python train.py --dataset="simulated sounds of rotating machines with and without faults" --input="waveform_16khz" --vocab_size=51 --encoder_wave_channels=96 --text_encoder_width=128 --text_encoder_activation="gelu" --text_encoder_qk_norm=true --text_encoder_drop_path=0.05 --residual_init="zero_last"
Rows from block 9 of the audio encoder of a small contrastive audio-text model, named by matrix and row number. Rows with one number belong to one channel. Each number is 128 + 24 x the weight over its row's rms, rounded and kept within 0 to 255. All counts start at 0. Numbers have three digits each.
After each channel's rows are labels from the 100 clips, of 14848, where the channel reaches its highest value: "strongest on" is what is common among them. Only what is clearly more common there than usual is listed. The data: simulated sounds of rotating machines with and without faults. In brackets: how many of the 100, against the usual share in percent.
# convs0: first width-7 conv (encoder.blocks.9.convs.0.weight, 192x192x7, each kernel summed), inputs 96-191
# convs1: second width-7 conv (encoder.blocks.9.convs.1.weight, 192x192x7, transposed, each kernel summed), outputs 96-191

convs0.64:140131145135109129127121134181126119136097107139137155134133132139169143134110138139128131126145088118155121099103139094102120164131134130134149109068059110118084073159126139122108132118110156128134139142086127130128139125107126144119113109108132151136133100131138115128172096137115177137
convs1.64:157138108118130112085090114133124138109178184100117115105137136143154103121146120123110095087139113108114129123092155152098107135159125162122107115144129146097118129115141160142115090079120128106103117162139093143140110161154141121152096159131127087134149103126106082134114135155130115136
strongest on: speed: slow (79 vs 32.9); piston engine (78 vs 12.8)

convs0.9:157129123134121109132142099106153104081125139092121050114131089092102138109122088117108143148085134102109141119119084154146096113130131134121102123133121126050134134080154134113112145113136104137112126120111128112132129126135122099086134148154110160171101133104105106147134152092138086120
convs1.9:160166157129137100081114123125131107117141134106139056133151101181104178108120127114142131082136125104157130123134138117118144143117128109138151111135094137127123137117174145107100095083111116120130147184159112137133151130144139089150134115146117106116119136063140156099076103137121082139
strongest on: state: faulty (96 vs 54.7); air leak (55 vs 13.7); grinding (48 vs 14.2); machine: gearbox (37 vs 12.5)

convs0.137:150121141111149162153189110099142124114123147144123080118164094061148138162155135116138134101134115123054115158129153132127144139114114155081099131154129119146149115135140139140102133106124145105137095131136147134138112095121105144069144144147153131172116134138123112084136130147134154141
convs1.137:179167146121132108101093145114150104091105124146158155172072062135144151094109127111145141075133124106157132144178156150139142128094161148102147148113109104097098107096134139135154121121080166146141145157097107139157161135142121103180152111144102097187099113117128121152109134138122133109
strongest on: reverberation (71 vs 34.9); text has "room" (71 vs 34.8); text has "reverberant" (71 vs 34.8); turbine (45 vs 12.6)

convs0.111:131150146121141139113144109084125158154126154131134119107117119145125128105120117093113131100126175150165103166070115160148111152120175124130135125136147088171150124126120127139122195135058161124191144054165137101095118104121131113136152137136116102132105135127098143125093126121117101144
convs1.111:148136152116122150145138158115165147133118117143115145158095119113154126110126131124145146157110134130118139122109091095113109119123085174128146176123125214124134098120108140146167146143152148115132140104133129134153147112097115132148113110180122091150108116119093122140136107099126146117
strongest on: state: faulty (97 vs 54.7); rattle (86 vs 14); air leak (45 vs 13.7); machine: gearbox (31 vs 12.5)

convs0.170:107088157121174134109145084125093142119127137144163134114047130106093125095148148128144118114109128113115161173111147145092108127115106156122127072124131120111135151115122130147148124124116137117138100136110149117127115111105139060112139126128116088089161129099114072155127132153123130129
convs1.170:127150121125166119135103114137122079142127130090095121116165177130191144109153125128105143155080130102141105185117124120094123125130118116114131133164121105118135135152156145144140159096133109120101117143136126093113130109107110117088109100148103150139140146139105152134126125139090091124
strongest on: state: normal (82 vs 45.3); piston engine (61 vs 12.8)

convs0.2:136159092144115055165131130197129131092104084128131161111141142114153127096153121130137101133149133100132132107131120138117095152152116141135129134006111106096089105142079131128070143143129123147111141126065123105113153151116110122136097094110083149114142050156103136119157113087138157092
convs1.2:108150100110128111100097132125098129104135162142143140106116105137172168091159077118117099082148144095140140099095141137102120124143138137112120133137157162139135104111132145129107109086106126089134144107162090122174110165135115139149150148107084064086121089131089128162152130128099144147
strongest on: speed: slow (81 vs 32.9); piston engine (53 vs 12.8)

convs0.45:079147107122108146122128131143098085178166114082146124161136129114104147137078146119139115135099131135098154128140124126122135134130133068076117136147155111123133128113149112098121160141123146129101083132148135125115140146163125120148132133136139133143142112134140152149119111151118120140
convs1.45:079112097101128120116160107155118139166139140163091091111125149134139137150118154133116117093130151125152137118104101131125152088173112127104111135148092099109146125153126133154153095146098140138090093136120139138060100109128138132095136096140132141088121115152138161103151145100109164134
strongest on: state: faulty (88 vs 54.7); rattle (76 vs 14); gearbox (40 vs 12.5); bearing knock (33 vs 13.9)

convs0.39:125095101139110051114161137115138086123101157118126154079140115133116147119101113113137092121127151163122132107143130128130065127125124128084050146111122133115149131093140091109029132150118132090101147125114144100118127111120128132137141148130145122157163157128121095103097056062111138133
convs1.39:126149162120107141142150154100114132108126094113113127120131140103123142144122096111112110131151160101070204102152135139153120125143128132138120129102118119131131091096138103123124130177126147111126143156148123131153142153166133107167135063129134147187098104095153134118174108179142129135
strongest on: state: normal (81 vs 45.3); text has "fault" (81 vs 45.3); turbine (56 vs 12.6)

convs0.185:176133135131114093118134074135121139144155159134133121111136154121089121133165126164139131135122151139105130147150136186166097132116133125122123134149160132118115101084132147126143161108130150130116115114148147109157132128165111154136159127123166137156166132097122051157142137100156102164
convs1.185:181127155164120136117109122138150143143144100085142120112120111143126093114150144117120160132107119111128137166170124099077099105117137106170171128136141112129110165121130197139114119083140093119141128107115128137126146119189106114175156088164131145156137103130084039164099125118114111151
strongest on: muffled (low-pass) (92 vs 12.3); rattle (32 vs 14)

convs0.121:133109097118121106122139114149100133123120157123123120108130104118133131135122110164137112114149136144099128108117121111094099097083127128123060115121123136129147131139147095091071127082123154118135146129090118108135143078141112128134137146098167155122108142114127096107131027147133118159
convs1.121:121127144146079150168141133113112133143126111128114130124159157119120124144120126139130122126164133144057169108144129122159119146102142140156102120114103105117080112133113143119126135164125128130149205157119156124133104134160124112165103114143150134153078134131163120090140157145116115129
strongest on: speed: slow (90 vs 32.9); turbine (86 vs 12.6); state: normal (83 vs 45.3)

convs0.4:100116177134129144137164154100148132150179111131138128155160120108135123127093085143104166129130123117158119166106120086096149134103142118116121098138060124155122095171146108149138163131114059158113116153148125158123117139151140141105072127153104118125104124153148177141129123138152147141
convs1.4:136143120150185135127130088116129143084161128130118151172081115133101133142101090110109143123115111138144108163117108163080132111136120126147186128156131106134128155124125166061129089151124166161100098156144102139091133136121177142141143110144149145087121093150137093121103176145160137106
strongest on: state: faulty (94 vs 54.7); electric motor (74 vs 12.5); text has "thin" (40 vs 12.1)

convs0.112:141150122122103091110131129106125081112087126127127116126125131097133133117100144120141101128111125145081124128121126119109075135114127117071110112089137130103128121093141129046004142099136149113102123111050134107120136130137130105145131118127139154114133106114130111136118082108124129124
convs1.112:095166143092120098148139124152114150113135145089099106093130164102122118121116134126120068129172166122093157086173118145117123125130144131131104144140109100146126110136127122119138127154117120122133132136214150164118106126159108080098112102123120156163106111141148148103142110168106082136
strongest on: state: normal (79 vs 45.3); speed: fast (71 vs 33.2); gearbox (63 vs 12.5)

convs0.150:145134131112106148097087052146126139076156107139121125125143065128093147117132101135136127133096121090088153115124113133128125105136125138144117162095154126094117146045113155098082139111128109128118110132080127096136149133118100130132140132159099128165105144092131140118157132108138131111
convs1.150:151134073136142122089147081161093135135127172110094110141127099167112131146105117136104076079120119133143122119114131109099167122144123126113142105137140105143141173098161086120141086130112106126128122106135115076084164177116146142102088128142123143100132116078137074116095113138149159154
strongest on: conveyor (80 vs 12.1); reverberation (79 vs 34.9); text has "room" (79 vs 34.8); text has "reverberant" (79 vs 34.8)

convs0.141:091141175136113110162089109109126136098115127154147132128154134110111138153158131126111117133104173130136148152128140198188101137114114113156137172106165132123091132118112150161156075162135077140113124121119153100112129131126146119088135110134140139166147084156037116156114131132114129129
convs1.141:125122164133115139144119091152135125116092090132114125112134109176098135100114136134094145171105122091165132147175110081140154100089205108106154131138137112189198128131194157137131164128143156142082122128121140118127112087142114112134166130125092125113139171133113111106112154096096133169
strongest on: muffled (low-pass) (100 vs 12.3); piston engine (46 vs 12.8)

convs0.43:103131098144141135131186090074124137114130158132128129110100109165107134125104130108120136126142139103170127127137147102168142122128159127123121167141116119158140039148124124168143133134104135149157141090159141113147070100132155110112192159128136129103107144140113112101097134133142099143
convs1.43:151107164110126130150100137102157155131071106118111158165080108119147147085143112123133172109142089126129123094118120117203126141125137156127148124131129143116079110097106132134146164139127128133173151078147124138140150147100125131167154098169132070197096150127106118121125138109124148113
strongest on: state: faulty (90 vs 54.7); air leak (74 vs 13.7); turbine (39 vs 12.6)

convs0.72:134118159159144107145123151151114135175145121136147156121125143128136137124147065142136119106135147138119152154095084124058129125106134118148145098091112084126125113099105151109120173142110155157149091116136152150106173111148151133130125126114127124114146131166109155138139136163157149159
convs1.72:138116110113167120105097138127154141128143134128090135127103126163119148137130117142113152127105145106139151110075130120083132118135101094094125105124144236166125126084110136123139116126125121157160113105146114147120108121139125135114126137162149119115130116139118103161115096159085166120
strongest on: conveyor (53 vs 12.1); thin (high-pass) (45 vs 12.2)

convs0.171:129136155131139143154151066121132135086108107146134132156112113137112129118168113117144140127120133095155165145124124138124111161131104138149136149089160127115106140129087147164132111137131126127112145132102139113136158116092157089088134121139124160143122085143102082128133118157129116099
convs1.171:123115142126125160153108062131115103140128083122113113101119129135152108086107107104093116147125099091148110137129109130174120117153202116083146131156112123158157165138155164139137143138154093164078135130119149125128135138142141119129168125115097093146142144145122096088140175103146142188
strongest on: speed: slow (84 vs 32.9); piston engine (72 vs 12.8)

convs0.101:160118113099099134126113134130144123132154119117111036151157114110150179169142144122116142118129127119074143126135130137151118115114118132148146118159143138130065126139123127145132137116132131163113136141129079105142131117152122135125165128147149158175114120147154118143157143105097102148
convs1.101:152149140107096139138118093140145132093111151123163123141154118107104134118137128134117137070138118117131145147151105114150149120103116109143086142160124147081069108094118188120141131095135133151115128115115040135107119102137134113152148145167153081143147169134146101116098149102125095133
strongest on: state: faulty (89 vs 54.7); electric motor (66 vs 12.5); grinding (48 vs 14.2)

convs0.119:098145130115139000130126135138137120150113120139131135160140152122126144129123138126149108135135117150126137099125130132135054127121140163107139118084135133124113125133134132032103126138124131120103113138106147113130138128158140141151138135138131140130135122162125131155109128025140123155
convs1.119:141076098066106138123123143097169151139119143144104105080107155123150127123139159144098067144145133158122141108096129117148126107176142139126073134109144110137124108096101146172128128162098165148117085144148111148115124145130153154069149123142119113138116136150103146122126109132109159145
strongest on: state: normal (74 vs 45.3); electric motor (54 vs 12.5)

convs0.182:130148155148146102158114092085120102114130129157167133168142115081113121135156120137104122136096162129123120158116131188183095164108133096147134152110153127109092113125119145169150073142126078082100124127125155145104136122137135120102112148133152148152167126129116097141128120120150124143
convs1.182:134135155135105158158110078119126119110115101115119117079132121158103115070143121107131141163149112107141111154172109090140115113102223104132144102141150120178179156132174153134120152124166153147102115098126145118144106112138105133126168123099092126140120192163107102150108139130106126164
strongest on: muffled (low-pass) (100 vs 12.3); piston engine (59 vs 12.8)

convs0.123:121118110117127134121118132140107156100128131142126119081126110118122150125121119147106143109181133141123123130140112118127138109136102110121136142133102148133096131129140130149144105135134125131109122171148107085156126127151143142028150134101167135148129158146158109143149134132057124141
convs1.123:085148129131167151150128111169122148096133180136149127167144114098158103129135109118091124085107065161106117111112114138142142152122132120140089149191088110121097100113137150116125150130102155129111131109166085152138125117122122119168152131111141136173117134140133139131121161150176091135
strongest on: speed: slow (86 vs 32.9); turbine (69 vs 12.6); rattle (46 vs 14); text has "thin" (38 vs 12.1)

convs0.60:141137111153102140146151164141108157147137116125090086148138123102126096130146055151133096084122133087101152142135109125135145136100085141134126181142153136042124128132119098152128114110147106127126123142137149128109109124128127122165109112173116117133171118117087120167153138168147120135
convs1.60:117133076103098165141079147145100109107106151158127099154123113171126070123141120120134103095103113138160136115113140173128126101151140132118181178108127118151089127128127127141146126139075110151117120143133111163105147137118129124118128139146125096110127104179093113127131119124114124128
strongest on: muffled (low-pass) (56 vs 12.3); squeal (44 vs 13.6); conveyor (38 vs 12.1); machine: electric motor (35 vs 12.5)

convs0.68:101134124109132147090102131137116124154084112113085100087154125098132118140151101123152087123106121083038117115117096123103147141132133153122127104133148137070130149148094118082116108104121150132156141156089146146095135129133111122104146114082136128115124118127098134100119087125092143081
convs1.68:128104141103163135088137090130132145146112138170142113128121137152114070102118125135105095065147102127149099134116118121129170159126162132161112078162096112126126156139111113116100117143143135167138179137107121162120156114140152182113114122142105123080103071098113098134160157109127120140
strongest on: reverberation (94 vs 34.9); text has "room" (94 vs 34.8); text has "reverberant" (94 vs 34.8); electric motor (53 vs 12.5)

convs0.65:133130139175119112120137164134087160188132157151174123123119161126111087148134114130131125093143119136101133120106136154160102102063134072112121154124142135127119142078125123121150123105138120093153130137142153112125126138129123124170162121116159130163125131108092135117116114135126097142
convs1.65:120137155098109118123123125146159155134106130136135112168137116172138153087118173116142157162114131120145110128152099115126155092073147106123097166099176132149113137133152139130103149113117141143154093078118146132114125112143132126143087130142143144128130169148122140161126074138098140110
strongest on: muffled (low-pass) (96 vs 12.3); gearbox (33 vs 12.5)

convs0.27:087137168107149171132137127090165106134174128129148137199128129131124118129121056125122123126094181133136154168096087147146161149124129100150133172122141073117132132175108098138196074147078145077139165127141119119117104132106136130124127125150124159136157148108138134158108123161116126157
convs1.27:110134149100129147160139136144129119122142163124103140089113151114122137143127063131134111170132121141135129119071068131146120141141146091143148166164112190125161113111106160143138148160211152134139112067153118147142118113106133126126176149133145159166124116149126139138162139128119124141
strongest on: muffled (low-pass) (46 vs 12.3); rattle (42 vs 14)

convs0.95:165127125126124147130153075111144111115134141143143125169117135130090148115168114145108160128088176132127117170101153132144130159080135112151144133136151095114103084119106135140167125134122140074096112111131113156123135116151116099107078140145133162147132092134141112167125130148127110120
convs1.95:116129150137132150167133120111111123117130142124107151064131146107145105108164103128146138176116100128131126139123096128166094126101158100146153148144105129149160133134107155145122212161166164174122134129128126149123099091110081113143130135131153128150133143162131153115128129115118115168
strongest on: muffled (low-pass) (50 vs 12.3); rattle (41 vs 14); piston engine (36 vs 12.8)

convs0.28:119122089146136158118116093162103125142128143110132143121111150144076121126104134134146143103108111120117115133130134079101157102124118142131160111151106135113140010176140129113129144139089123117127125131149094110119050093125143132120131119104129143095119141089115117127103140134095133124
convs1.28:116116147096156149099135143141137136141162076142110162158147118153162162122070149124118150126136109095117142130148131124125127083125132133136149083148155096146121150100160126146130103115112136133093114123123136174140187149163148121142143083129106129098117112093092061111127141110163130136
strongest on: state: faulty (99 vs 54.7); rattle (90 vs 14); air leak (47 vs 13.7); bearing knock (43 vs 13.9)